From a checkpoint of a small autoregressive pixel model.
Model: 4.02M parameters, layers 6, norm layernorm.
Training: soap at rate 0.0015, 25200 steps, batches of 256.
Data: 395000 training examples, 16.3 epochs.
Rows from block 3 of a small autoregressive pixel model, named by matrix and row number. Rows with one number belong to one neuron. Each number is 128 + 32 x the weight over its row's rms, rounded and kept within 0 to 255. All counts start at 0. Numbers have three digits each.
After each neuron's rows are labels from the 100 images, of 14848, where the neuron reaches its largest size: "strongest on" is what is common among them. Only what is clearly more common there than usual is listed. The data: small renderings of single solids in any pose.
# gate: MLP gate (model.blocks.3.mlp.gate.weight, 512x256), inputs 0-127
# fc1: MLP up (model.blocks.3.mlp.fc1.weight, 512x256), inputs 0-127
# fc2: MLP down (model.blocks.3.mlp.fc2.weight, 256x512, transposed), outputs 0-127

gate.377:144150116119118151151127167121173122146158174167135138113140094124152180179157133158118166147157164116127132118152152056117143192121161200078124176130082129175179134111173169120140110109174146135093128146135135162140102103189057138158140134210142063125183155104139172196145175136177130166133073169179183112145145109085159114173126134155101138127094127173111124144166136181174165098145
fc1.377:079129113219104171107146161156090170161144150126065124155182137100136090151115153138127111131165146143167120129142124120152087154098203118129131119135156108072162105082106172125200159144183112104126125123153121167131135140135087107064117078103113119158183124122102155164107038170129098111186177130165173092125139135141192179108151139129145156174161141206144107133136127149156118175108
fc2.377:126096073190151163106150138146168136116178165164060062108115066165072170155071082052143160131152115199121112170120102159150102174116158127128126069177112153129067140115117197135118116103159104085108127086110088129192127071123132103121166160130131102203078126155160127102097095165063147105123121112136161125154163100150123129101138172101173175100118133087099154165150095040141166132160
strongest on: jack

gate.263:158138102177156215135157095145193135220094177165086154132177128148117168192169139093102182143104141143152110113115178192130153144148130116182081122115152205156119093136142138181140077078110173145152135090118142109081174126169157136126147118091095067164158144113129117170165129101084079127148151136096089138143119108154114072123149159162134167129191129156118113156123084101132160118160
fc1.263:111129164144144162098165180160162120110124117137124135147137093111160086167087104140167087131144162114161117151107177156099124073177141125135186159126117142090133134083127068105226099116129106124141135139138139068129113119130164201099123141096195122146133166099057197163151106134179143143173118139145140036154143148097114097110183102083109115092136197183160162121165127180129111144134
fc2.263:113160177164145197140185075146084127167132109097090100168148111156146096097166140106091107084107133079130110123134136118139164117137092124161099135079155127124112129145191113105087133187148044131131139113132160082093130137134181157150167119066117104112153098129153100133117211136099113141160142114088043159105063122140099127129138162172102158140105167158144084163085125114131118064136
strongest on: cog

gate.242:144119101086109124165139152039143185124128115186148166188082109107131143100118098086111140152137105096158143097072139108109112102157100190160164159176128141130095083133090112160112129136100096146126175163077104094178132071136122159171072093159095159148129156119162104140126113105120134139169110025149169161172129161142149112103197156120097114129144118123106145144138091120069079127128
fc1.242:168102122117175098115112168123159123116069080114090142079112054122110116143116139108133061121135121110142135104171165060079070123106135119143144141177170103137159123134150166138147109147143106166182093126103163107135102107131167133152150146152207096143097149064126067137148148080137127158154122174117111152131123161101149116101196169166085110108104088121139136135132064112145129161126
fc2.242:135167135130100134138143159134190109123160144178126157144207154119165106118180129161119118074086181093097087129120097123171124149099164146163115097080095116093131100148122092105177114184188112146149204150114131175188091110128115160099071140161082135081130172203132068104086136095143159115107091139122152080023146118121113159121162158137076100116100134123162127105206167141177190150108
strongest on: cube frame

gate.114:138138108135119180171100149148199131124114182137091185134127100157131099102183091166141160112173129131110122098184146096158117105119154144118158133132102132122148119080213177157079112180139172170102171142146109133162180164122148176140061110166129138188130141159083150153097137162184167128104148117096059141141104128089164137140197160106088175191137173125132143106145176132137118180131
fc1.114:173072096095163127161086106166185090104177181147152155109152137161143177105125076150182112192101078188115124134169119136101120148084107160109110142112096141130124094080157151160113059142129099119113143126108160132132139086143166111102141112142126196170107094144106071106136116080120108094083169089178059123167141090127139116121202149124120099147093092133163123096092140123099144100082
fc2.114:134056104172118103157110111149141129168122138129111136076202116147123208129132153091125137138125169143068068066141126155095107156181158117134081152107132131135154095141111143125101127128140103147162162177146098137113120121116098129108096160122186155152136134103057135167182103126141129085138118121124124139180191208093118123050138146088090145128119139098163089068118096201105168139125
strongest on: jack

gate.342:109150091123171153124206141128121111116131071111186130089174175206133190102023134168130097140102130122197090082149123131130146158177136108170084152154131166125129151186139161127128147166129098123135105089101160139134149139122113114102130084161130141159172130190109070075098137130168137156174176176200177151096143147144156121118134161107136118102134140136113094094143153098205102085122
fc1.342:177126170071186120186086148152078146097072116168088071126145170122103121137160127102158139099147145099107186158189123138136156087116183116093124153137140167094150138138117120133126110146100195147168115135130132120132164121186111104081162153144102178060101149112190204117161152118148150120072109139080127075160119127187109176158094071126123097083126107039098137094106157140087105142130
fc2.342:176179137153154155109122145083116167086096107130170128180122152153131161087125108112177133099141099132165078137194127095133091086147071170160151111172114082135120105082177121148158181112090101133146123080155086139143092129162146151123046111122082129117156162129149112085112077129099139137150158084134099131104178132085148143098123159155110092135121107201123125064171144142074132116111
strongest on: spring

gate.399:087142080071114110119087189164104078184109162149084151086149117116123162147101134128170084100134178171083077098210134103121112123147116192134105102144121110071162076102152117149148174137112079159125117146126082127156105093109112094126113136092130129104147121078115147095112132149108109132092075171105090128114123147182183144081152126128079115194081134171129125124138043147095106174177
fc1.399:148126001098127081139093112112092078090101190095125147121166161136093156080150127144128132172063137126085054096126169169102139187131093143123119158080116189083167129123152146104143176088170124118131151145135122145119153092150160123144110134105105121089121101082159142101146119140132147094122149181081135166073103179114099128110074188105148089147138098169110087155122141128151154132116
fc2.399:088148164139146099123050098133169188129181068102201175118174150130154147153117161100050130178166095119179157130120181145159113125122150139104090168141171171127094131121151092184116107134146093166140153117145133130132148096114108154154104188192151096116061165042079117090145090108182144122148136083103139062147143122155124113144098045097097133108109154153119091094128086119162094092121
strongest on: metallic

gate.398:121108120075063099148131115123106164138091102089117110093114125084128201094137117101148183131126111149101066104130128163095127069172097127139144088086154116115153127147146144137096123196139079082170145122162151110137167177123113167087140084130152115163135147122133086070182116125213153126161100180149163115141210117118091104116132145085154151107109161123127100124117148130099174124094
fc1.398:123153145097154138144100124103181165117113158104110143115135107068154099062130111150125138190061128160114092055150088123137081125159172121140114132158148204116161103110101127126169115109132099090150107115085118165143150136072139158143102160076079167171087066118102087093127203128242124119116156145102178149168131135116142175087176099127136131124117133218143111111182127143126175141098
fc2.398:118126100087070087117096126198182091173177099140165131160144118151116103131164104137195133090127099118094122117109159096116179100156140140138132100148059131143081149180159136079130085139103142136115061101130156150143092096092116131114122064098132107157127141126135109198070120107178163140116184123156105126113165173137148141123162202173154101122102128121170169089124069113074120112132
strongest on: metallic

gate.52:095081145153135174065197112196115158107138129222063106128154208117145138139143101129166111183168176167152114112107179106147188101127128126164100156202125133127106172125180132138198134125192164162128138100086137135132085173117173142108177134156132177149162199137147150158157111155113114125165106121123099137137060093138182097121148082146096092120093135174145141062156096144126143125207
fc1.52:148134093131148203143140142164095100171149102133089128120140151107151138111155099091139162158160196158108150098110117169142097196161143142080133125136136164116162099147149110124113061111057145081141130157082148107115175163138116163136133111101162154142155195138136154152107117110151086128083080102097095048187128130114119133107153159128105174121092136134128107178117089113131141112126
fc2.52:166158086129161155136100160132117102133080166125164134133125127110077124147116130091074147123164170113102127199137163155139096147122087134112113150089102154116137179165079138138140080115091166114107139161101136069033150096118070151167170095113060104115183139166133149129174114134160109142081104070158186084082115143172133103085138154072131139154084195118112146196098146187125127075073
strongest on: cog

gate.35:120074153140123201091161065170141101159104126177116087133137095072100133140121083109154140125142190083114107108173128110111174140211082111214149096180149163081204184137148157133169151098198070144120140140075117123066124166095106151166122122158166102192186130123100127142112134121185168099151145062108100122118078113152135142088166161202083126119128128174096153146104161098153123150123
fc1.35:180126118134125116123160175146148052135141189114107147106089121145131167113168123163148135112178104131157156129137095101129121182109094099109151157122115110118147145147150125096124156114137181083090152125214161131126139130153107160162127153136093171146135152142160138170072110170099108142159149171125115087130156121142089065154136129099107158122081132139066130111121176089116111136103
fc2.35:166156141202169147147107104127050118152145093075117127087155136107131098137139124106134031148107151101152107108080147142148126064132157112208123100128115166053071080138135130147145098097149170153082148072049092113104155159122122121129123117134113111103084156083122199084098130121154146075096119143145137156147116110066137147085093172137183163094134088138136092164106086112169153078169
strongest on: cog

gate.323:118126109156120129133123109068097171068158076171130157137132091112099160106145154155161098138113157133155149109099073103122108117127142173150119100144123117111160113089156128113173086083073203171095083158097177173122112152084163192171144175141169149144087107055079148144145058157128132182068136097130110131135081134108152121127118123096139142115125175176095117136163107149112107093113
fc1.323:123153171157091141133058136136086140039137135160121080123125170159100101045072151133196129137138100155089141144150138117138162152183145106141074141181114109100068051091145151099134085100127174074099169125130104145110149148115126099113118129156193147115084099142109115099104094146167140171133141168037130133145128097119137112128152146087113154111117088151166169107101141160173088132096
fc2.323:124139092122122108151121118109156142187139145151121083103074134104142087164091182119110100127080160148129100133103133082109072143027067088136163103092114107137146157109089115144138136125180148127190206151102117105057112079142111091173121172104170080122131136133145194119103160087110132119083112066052109124129127094120138139199106084137129087181159088122167122177132119171154106145151
strongest on: jack; cog; star block

gate.305:098088116082134143109162147115146135104144057162065183127121095174090172184094085138111105070187099164137139099125112192154135144128176163081081148098091177110092124130118132135088106107121103119113139147106121110134123127163125106090125113074127088161068158118106121136099102139087136092086139140068097185126105095137061109150182148119169103090123119110129170101089081100124141086152
fc1.305:170084108148126075161114123090168106130115210087157148095091146097135134141110086199119134107058133103158120155095125125114104090121095092106124098170140039127109105122102156135157141141118084093148107081169143115093111080134121115091120111138161087169175109178116073107147173090150177111164118112098111124144136105104103128163090091122092109085107095182084157114120141150089109179155
fc2.305:091135102103099138070132107118083109122239126176139171099151146152133095170147090149134110119147146114075057156155149100092141151176148162163113139139152131145095146154123168088162183186088170146130128121096124140089129144156147135114086129099151189083141141087134116129089159200135140129155116088133156178132110114130184141136075117151126086103128129141151082058168144119098117119184
strongest on: cog

gate.11:115125129162120128088103187180095158131125140119106138137108058121145100127091159093100129108122170127145156105194108090118135130082083121116097114110152118130161123113125104126151138170082155148080102137164149105112118073143143139209126152156220161147091101139093118169126177155113176105092136120101183134183073126187097094131168092110117162126163198174152106149141133182149133070112
fc1.11:119095127192125151101153146145145150068158164116134106151123091112128093098174144140131145133132087101114142084245094126126112152118138123091139124100141108122140106126148108098087074137098085126154145169129097139106135099106083053126118108187153161134172076174152131156178112145128173139131126159134145162111128169084131111098134147054105107200200097101177184058153156195161107070106
fc2.11:093088132157187124125090068119105161136125117078156119129132147118064103137198093126082119120138069116050099114082163123127071143206073140124097185153103127137102097187178123152130114094125182101119116101117148138089139101128068115067174118104123058145151096113097165094100127110190110125092125124151098172068145097097140127162064090113127168127106126138100088085096096089139129167140
strongest on: cube frame

gate.96:075103132102118110124114115143143089115145154150098125117168112114136139111181096147190070076151094114142171117113102116062135117119163056117114143193158115154188077166153161039131147112054201156082139150180134143136180162139128158128133091171102114104145162130105102111137091127182133113073139172092121168169122149196109083102142098090095132126140082117085104054159103155107151140145
fc1.96:116093166113152142152130155143160151169057079162091131099112096064101068192175084112097110104148098118121189138112096116178191132127063136088061139161132126114143126113113086115119131112071160087156111093091060141127169135138165169155128125106119066119118096088058116082125111062155117097129131112099116154100130061172143059142147129108103157125133089143136127160146130101131121155148
fc2.96:109177058120140165104102120124140138142120181125149172106188128116109182117104143173104104122132182153099110110136159099050079130198126132172164101161142160126085185081159080140102071168162031128142141171145132114166112169075092153097154108139181154134157134169119131134134142082101152191111150152120086154104164179099119149092128154065127137138127183160123111105103102139148081132085
strongest on: cog

gate.250:196139144109129077154151105093144103131122090109116083138143154122111156162100171168075198158156178160151148101134132104129108179101223180096103153128155104075121168092095105129057173160155109155126102092137143130189109091111122154109075130075103087136208148103138115130096108144168110071103106147132114132102096145156090141106133135143148041080116137203144122105139125111111154169083
fc1.250:122124160078122173164131118083187138163111154129149125150126152152157067164133147114085104102148046093051167183203125124114177121130173134108053129116095093141109190089154175122133162162147112087147165135112152104148198112152130074199196143132128116163119115174126136120120164164065140144103109133131120135131134111091127060154175179127149178115131092115117141121105145111137163124121
fc2.250:165102134214110101100081084059149086129151154177150101143108217069142109117132076150073087128124102071167133126095148086114097088131107095124102120129144142129155130086123141147145155117130198128098080117067113073052106049108108206146061133151159154106161152117062129161120151161130161102170158128124098139120157163187116159055107157152133120165083111121125147168148102139134091151112
strongest on: metallic

gate.452:180104129154107137121106118119198163121129117115135124095112111140166159080127097217057125080120100151156141155081166123168138111122115117156132145059132098105144146170095080128077171166142169154099146189154124126149147085103110167191164130165135190170110135137122177143129117124151152140176133164183157119177121167142109127148129117131173158193154102128069131091120098160096111121119
fc1.452:107147142097113129130112096057118091134129139141176179177138125196149132146034145132103131154148163128125073119131117069133116141159109117168135172174190113098103148171080101132088127159116112144112117163112153145113154105131118165168142117161157059105131114174122135151157157117154196119110111150164073130145136074045101122103097135179151131134119132106165109141138161120082132169075
fc2.452:182084162162119119126078104131137109110144118164070099099150095108097114099184163173135090170110109114106105151007173110100120107117149149043133071126112160122145163151132132084054170132170151128121153129126059103117117061139106141156165116205147145165134087110179129111085142140099123122115110124165147107151116122138091129183165129124095123149122068154182133089126121151141176106209
strongest on: cube frame

gate.38:146180152154095143112128178133088114159162094201107135155143143129073117112101134100099204128155119099163120174097140144152146105044169079181085142108066139133140113135111131136179085150093087070087095104121185193135139178114132073176144121124130128114061158160114124174085100143128126124180168107170149153126133129106135080140152138103126084116126081151157122097127122147149148096156
fc1.38:176109131121110116105142065111093135042139217105194191057081086138146184148077132132146116123125104082138184106100172155134082141173145116138131083146151138188154115125133164162161152127149102150100150184098126100153154103146115151070082132120142095152191128080131139122111147123107169162141115130111113113108084091184092128133103123123136108148125122114111154122084169127140136131153
fc2.38:167118177114137153123088129142131158062130140156148065136123152125152133166132133095183131152183170139147179135115081102091109087135107118113138097151095101147065096155068144126141176137110098186062095123172094138156120091118116155193144128130130128130065112148089068110101094145105150174081161130031161148162163161137125157113136100152147174156158107196122131161032090158100143134094
strongest on: red

gate.193:153150122127137126129094165110095131157167164130112093082109101153163104126089146119164067087129122040193102212108195113153124129094123151111188135194067084108075175085097122155136125160131151127113140136127168091188158117092107105127108062138108174122175118139104194165119104108149090135149128107186124151098128124136118123117108165115092144134108067128127140168125126097128084113163
fc1.193:113128106167141140124138110128102104091130156157144117112108068123115107158099123101197114181145131140166096122136119100131096142108120213098154079138153126103057113204138096119101160161149123115187080044175061144139134146108106092128150065113159132148129144145136098182118078142107094144104172113152126140053124107121165110097153132080105168110090079087142136090116139110137105090142
fc2.193:110180143128154077151121182140141149117106124103101161155110082109101109089226165083113180108124131097172156120116125122089155156154064118182132093169188171163145143161075141166119065140139092166148066187151071103149121185131132132122162172124080142138115142138103158090120200160129181057128061174132166092113119094140130103147093116117107087109128182133126150090131169135132169162088
strongest on: jack; cog

gate.255:177109107136124107136140066065115093111154185157187124107105134198097171115093105106084113171158065118126123117121144121073125076143105144166168130117146143110083101164083149090063096163126174150127133105104107151120059161141122154153098158129136086104141102072104125123143111118116149108144161115120125179176099077172166197183166154137125164201099134176193100160157128107073154145134
fc1.255:141111047142121119167094113119101148157154162149195161109096097086176093100122079131132130074099073057122124154170118096132128178133099109110139103140116181171089089138160131211088118078119135151146157130044148110122058090187117131137123108187087143102120155165150123132122173141174149143062164114096119155151141118146150128110129138093172155107051175099145112074166143171129113087134
fc2.255:058160155069140141193113205123136102151093214185158144124122161102071147142115154126121109154128125136118158151057150123089148051138164137158155144098115119088158054126097131108175148180101125114139099137127083101146166129093077161100079186114108134109151082053122093125112133163128114118121171126198156111087107120104134097127131136104151146211164086080148163166123152100121114082128
strongest on: cube frame

gate.407:151129141121110172139126117121140186124095105130131112120180114143124142049106127115135100103117143140127055093176123149138110086126152112127090136110117126143120083116080223156137126153143192181159113136097140103061085177123144133144100101154161114112143156081115146075152108161176128080147114178158136089134065135102116139190066200179085115127111040130107130124096148122100203156129
fc1.407:124064100187073131110102116144130108141080117134148132068115085171162163076089081227112156104120136122111103137078164131081111164076112073133099147152146143139099152125118140114077158170166126129162133068102132128107192076167081128136147112192172138120160110118058143124099091123155113140137124097115142133174144130099129150126160140121073137148160115155071110142172141112110132084125
fc2.407:177149150138137160145167127154132199151119062117164121132176133109116107172121101100129080143123121124201147100090154082092083081135117179158153096109113141103129091134181186119110192108178187127136090090127110143089173051119210133140113117162154153173116102202086090157129087174069133093176082151097127088161109136110085134104122151190107139137138090188152184156129193119097230144089
strongest on: spring

gate.9:057109131135131112083170101116180147125105121125114131144130159095141191134188169141133139159105130129181138153143067115118111087081115118195113142090119071137165137148119152076103091140154084132168070129095113169139116030143151103140074119090095149135136100090119080055099152099127127109162073151125131112121168091102116178157104153165091150119141117118095146128234123120128163138141
fc1.9:113131095104164057146115081123157091138093107116098128092136105103117187133111136116113167127099170122148135078161095048119137153192147077066126144143138062178076215132122137091094102115116066120082116149117159098127104100145122154146171164118179111129146135098116126102176114108136132156027162100155154135189094115093101156096108183081125113089163157165089133114194100154113099179132
fc2.9:117201114163129161155068175134096147151131129113138108118146145136154019133150169148146150122149079115131137094209181117114168151119161094127067115176136165087166101175083124191167138088178182133132114135192147162145141170139168091086138138134089137115099188142217079146109100174126130130132204114151153111115140151089130103116204101130166134101096112168162071126099135101168116158111
strongest on: torus

gate.125:166111055150168120123106142158085150122065128104145118092095155106116165103128111134185111156176116159067126167169115150157126142138124088150139157139123147118176133103155160153076103189148145146110107194078102171200132191080165078161127147150069160106130097090156156123160151156117161134186128072095109191122134121140158171136182180135094108111144093177085120092112123157142168138112
fc1.125:120140103121109137093118122086135196079122169161151179107077066151146091171141186171130151111109160134049152147099209122140167111144067128100153129106128094135143103138156174179126150171163119083124105200152089199147148130084143096190162177164125181092127141171098110124150113156113196143128083077127102139119110125200154141170111135102138071096160137115126199139153122135108128197091
fc2.125:166153121184125107114178112150164133163104109158106129069194115168143089024147099149138140161122137115160192117167071073134085128115131113088123033139144151065117074074136161195155069185148181177121092102129139169168133133119141107137107054122121151109140083140165146124070144110124121087115114154099102116110136142106081069150113148099103143109130153142142122057074138092130113157175
strongest on: blue

gate.417:137099168193120176127104076135130099139144176120117115111071119125067130130191093166090104142128156145081113129130157164087073113164188165123130139132145152192111122110194108094117150159149076154188182140122127151140135133097063145159123133194166105199098125133088158137170118089151080110150174154104144117109082166157150119107106145106111144128106128185113129117134168173161101144169
fc1.417:089100117149093120113173141152157077126148102095163115055163112170139104093076089093102130078140092111123147136120111088128108082150141107115152125091077156114115093167116128092076135178137177140089078160120137177129169177116102094192092105173141139045078147130147107082091123120078120082121144175098142113074121089089120096129149162150190123162139119077191119133095124116108121094092
fc2.417:119126189085168181136177078142117149104180118135119136213124157118140139135093142076170113159047157113194123201184143116112138171116079151159102137063133122137164156151166122169096180139208120159122171139135151131100177135121148165120198096113092116112123132107107069107160105055127141193131097179155116144161094133151093166175116119112139129132101070178115156141098121121140111125191
strongest on: jack

gate.381:107123169164137139168169073163109202167073119141170151191149148135146112165120137097154117143139124122080124090157127170125134054166141126141145132122147138088148095139091129150069034109129120140155071122160174103151075126154114107095187177154086156142141148123156107151174151156143155056089138114138199103179153087054163138126140140102121165160152092119123129093148092079140112061139
fc1.381:188118122121107102133117125128097118111177159074121104088042152141166085087127129094120125143044134120135136144100152091099142108107111144160111155081100157097125138129100163131128123105120125113137185150123072134147119111120155141123168072105117146085117130167123190133076088043174129144153121148097114178092120108151111128086183082196174118125192112169153150139107129151153126141160
fc2.381:141131127161161094149123085153122130110133147174112143180121196122148161099144120094153143117146175126122154117091177180077122106097160121064113110106077091150127052125160141136204136056094127120081125146121090148089084120131208133122072114142142087149085108089126080129199099149188132113115178107079055089154115093105137152090100136115091124143148122139089171107149126163134105187092
strongest on: spring

gate.67:123097146155135145129132135130092118133157175193111110133122119111133105140121154077099102128093168126149150177090128103087106161101140106066118166164098117110069150111197157106068188184132120156100094187098170124144174099109168147148159166074160122146140205131092178188070110141122157145135087099115109108148185128158167112045131183110160140110152060113105186144130099206133182099138
fc1.67:088124133136117123155126107178114119108117107163107177058155117148103106100073116135116171139095162114174180154127119125092067109091056163159155077034063080133138154125158101148160111131126146146074090137106099094087110057121150188148146158056151122106145154150102178150140125143088152149120140137058144101103129157132143125161110164087201073123108119143116172120093148105095135088108
fc2.67:123138140162089139119162136124116113174145077091073135146147102134178130120086163144146038061094139115121144122125188124135178130194152089142116166116155125124117128139148133084106167097172114123149152162171117140150095144179125101142127164143078167061137066137130121130147141079175098088114140094153173129115113151131124168113147142166112089150162137164212051109133078200164132145128
strongest on: jack

gate.474:110130135159133142078164138091122148043125108126122162089169137117069077189125161101174198109162123164142057132157133094158128131107170161170104165125125159149072164063115110119115164112139096165151113168116146167159125112133106087115171122203117136191164190153111139081081091159151124102108134127124196115164073182135145109181144142092185135132159186148114111061147157147150097143082
fc1.474:065129177133162108144094117118073149110149113129128145137109158123098078183097157119157170070130107120149108174126159106183119106151130085181081083139060144102196158059090141138152138108098169115113132079126097118103141106184156070153144124135118176146137126161080153079130103129106097123183114194094155101101196117110119114111155160093098146114100125094149116187075111130157107114110
fc2.474:080120082107134064161093154144133107135144136131133207144169085103060086102161178127160117117188113140144104099083173155097094111159149097096119127159137109111131095162160118112142107139144160128098112134118107109128062139133082151152167121112094081138083053076128096125142143100084130127173166147176100140114128122158164163134139132171134212141097101050112086166082170103144118159165
strongest on: jack

gate.228:136128102166137114177171159110169121135130146179122147206104119105116195165123120181133068154136154147168144137095162159101095088168101093137087161161192089099198115125126207109110144172084154124194152094110137138131111112114124127092104138114095148068143134142149162134147113067128096208142160090127121112136147141132096144142088115093087157119162162160122154110114094204141133140117
fc1.228:115125117162150147148100145183155110172118164076129084146168119117139137142132118113194172118122150177146115151125106127174183195157143108185206175158184152142125133089089138111119121126184080127159109143201135131122187097159150171103167102169130158140133161174112112150039160165144095139170152138188100163123152130146156163114123137191161147156139118114107123171085212144211089175135
fc2.228:127121085091166155132099073114120134101108083105173166080086113072155123126110106107208180192151060104100123157105134126094133061067120179130038140057145164153126146145108127098130124101115129111090122060141108169157113161175116151172200114187119101118136123100189123109162118122140206115117167097155152178086143134121206128121130169122157136106141142160154179102132154109136121052110
strongest on: torus; chain link

gate.272:155198140113152147137071168168130103117123102043147077180147112097142121118088125147099145075096148158124165101119151213053122110131099098139122115131141133200138119100182112139182107120107165099137128155143162167138131143084134135127116149161158154091096163139123130171112128115114086101150151127128134092094155141140142154138127159200163187109117119203159067072070160153094125138059
fc1.272:113126157166062173122115199122108097112134124123095155140110142033124143067101154145128118157129133124176143134111079113152080167084172099209183090149098107130113106127169143215104156096105119145114093128084087135131133144116112149112116153118072139113141090144165090121103095099096144124122147133130125143070098104218161187115137144173140135098115097177116100029077128092092140085064
fc2.272:164129123171098110135151140135182094150079161168117099086161108094132148103089134136108126114111070117144031172141121115140119092125163139099131138170116183147118151169084187083099159104151045120123091111087143082087023135153125129125154105133119087184125157141075142128121096127124117133096131156203076176127127142148131144120065115096133125194101138088131197101141097092167131110138
strongest on: metallic

gate.455:139143145138140150093163130128116145138103218146147129109090111123150142068138138095151136193152125094151110109097086169159152087107149172101134107136145117197114186125163130119100122071095077112161099118175159119166134169088088138131144142177101173164173141093176116155149087138068108096109092136120179136150125115193157166110140092141206134095116148177195176177144133159109168152161
fc1.455:079133142125092144128169140071149094130107129081089164129101125107131125138184079118120122131061186090209111071112078125168120099160107128128117133089122120128184156129126133101125120136115170121130110124139090086156147053056174188155138143129106178110155140082092151079111165151194169106163102134103186087150103124149152096157132171138108103112134172147089126125208139199121104159098
fc2.455:146167136138197121150114139116129072127089177113104162122092142150149157087148136112163129141121116141124128130131153075092071125122135092137180149125169109082131155087051112089024141137131136111132168093130159130121135099091122081150120141078096144114169129151145132117162051117066092096103118098189179143152063153126126100124173191088166117120100123140141135165099086126112125089119
strongest on: torus

gate.358:111110162091066144101064108107167173101118119192120135158104168085107150112137178115109116149132088140120126129120065136173118104103126128150121095091153130165162105131130120107151150191093161130160145068139110209115095070128077067162135139115112167105112144131096127117082072088192121153133129134106101127089049065125143137168115107130149125141148127111118175148208191119091143141144
fc1.358:116138126124221089156148158104077126130126086170145133132096122199099144166085128110152074075138136124153125213148161076108080194148187124128143123159144114101164178144160150147133130096134149116153114199119115098173144123116175143104155149142172168124123181152127111139136109086080128131111078118142151088157084095117171102116232163091133101134197152116133124170120091165119158100154
fc2.358:118147134123105112144116101093059097074144081202116119143167169159167111108059128141095101137184129126156071139136142137113136151129115088206119124196151128102109180080109177118100163190115126130110161156145111096113128153134187171160146174095101183081112173116105096130092080184123064189124066111162138112203071123128175116150163178120106108113136103114112152200176098115168100095189
strongest on: metallic; bowl; sphere

gate.405:151106110127122096119134170140148163142188060110139039091104129103116160148168121142175158151078141111137142158170166106217102125156105164115161155151105155167128125194151102162130090158079101138080129133120131203173151145155118130165134143162143154110135124149120092101168189155079153098136112155109122141105118195148146082088169117217185133144117152147193131068071131083127128067140
fc1.405:094190161108092158126122097101133155101137127151169159193124118133141139127101120106160113129162143100098086123113118118105143176123085049089151192129120158104093132083125187102079145078123199118131081137122137141164188131141073124124125130146122180140213141148071110074166094112120166128158109085106091116165116111058063139136090132173069114100135145152121133146135124147159083142070
fc2.405:113118112177099146162130181118102172121173160177154124145088144122136114128104102129165187147148073121059116213123084153149085122106113171133127132145152076083094104156136134170126028111107132138160118128152121121133121155092114193178079105149144132093148133167138133122136142139113163049147134099155131147139149140204113056113135186101140114161127134120128124164064139106139079104160
strongest on: dodecahedron

gate.392:123183128125157132121126168101132113153123109122077143107093110127039134147125140116155090092114107164084135158144124153099102166110172115193171086166086131105190117136186099117159129207126125125143057116148143106086073087157155091140094070106148145110160081168121054181134117121084129084168097124165138120062130158110133113144066152139084160149138131088108175110111090202122161145215
fc1.392:117202116158147078148100090145110085156086187097097070166133134114152150121120109128121126159159103086145123129182130061103101120140082141166111151179141119117110060095041130165139156095114098139178062115155128142168092100136050135153135138140132176138081099114177184119168140143135186109143098130166090139163086108083081059127104157156115092099124081096084152128159087109108118119143
fc2.392:129129139142074155113117145115106149139175108104097171160165142137062112146189091085149117086184146136069147149091104159145159077161127117161107071081100127157197093127173145104142144139170106180168137168059146113115134141136127218104130145120105127107109112188081160073183139140115119172187117116135155104148139127170144128132107113131089122140125139089177128132124125097118107155111
strongest on: red

gate.124:133100152148110125146152114134111208115153103060105136094097108068148120100125088150137184152104166181181075132135134131159113107135134163118127116186094132086149151139086206131137107128118112045082101093081115161175105110126165130084096109082191082123123103097154139142114141140077131165127130100088105132102123082183174125130126142146075148086220112156134110134159111121142155135122
fc1.124:129145115158101170113023107177154144103113132105095138152155143174137156066125132175151105114108124151163124096203181087110120157111100083137168088090128071166156116137056120115130115095158100071130145151105150113064130159177098125169169142145078131096133146140145118087173144137155107141135185176093146108164142133130144167125077087160143073163069136071079132095163131113111155169082
fc2.124:131174127162135193135119121148110097178153120130117174170152139166133081091169155094087105124071178129112139150142200162142111104131151175141157146044088131154082175137146137162135136097125152114134145166086094182163130107122133153122119100107158148179077167156120200129111137156125190128155110130116148118141155166140063096135113131105075128136115163090066169160137139155171142098117
strongest on: cog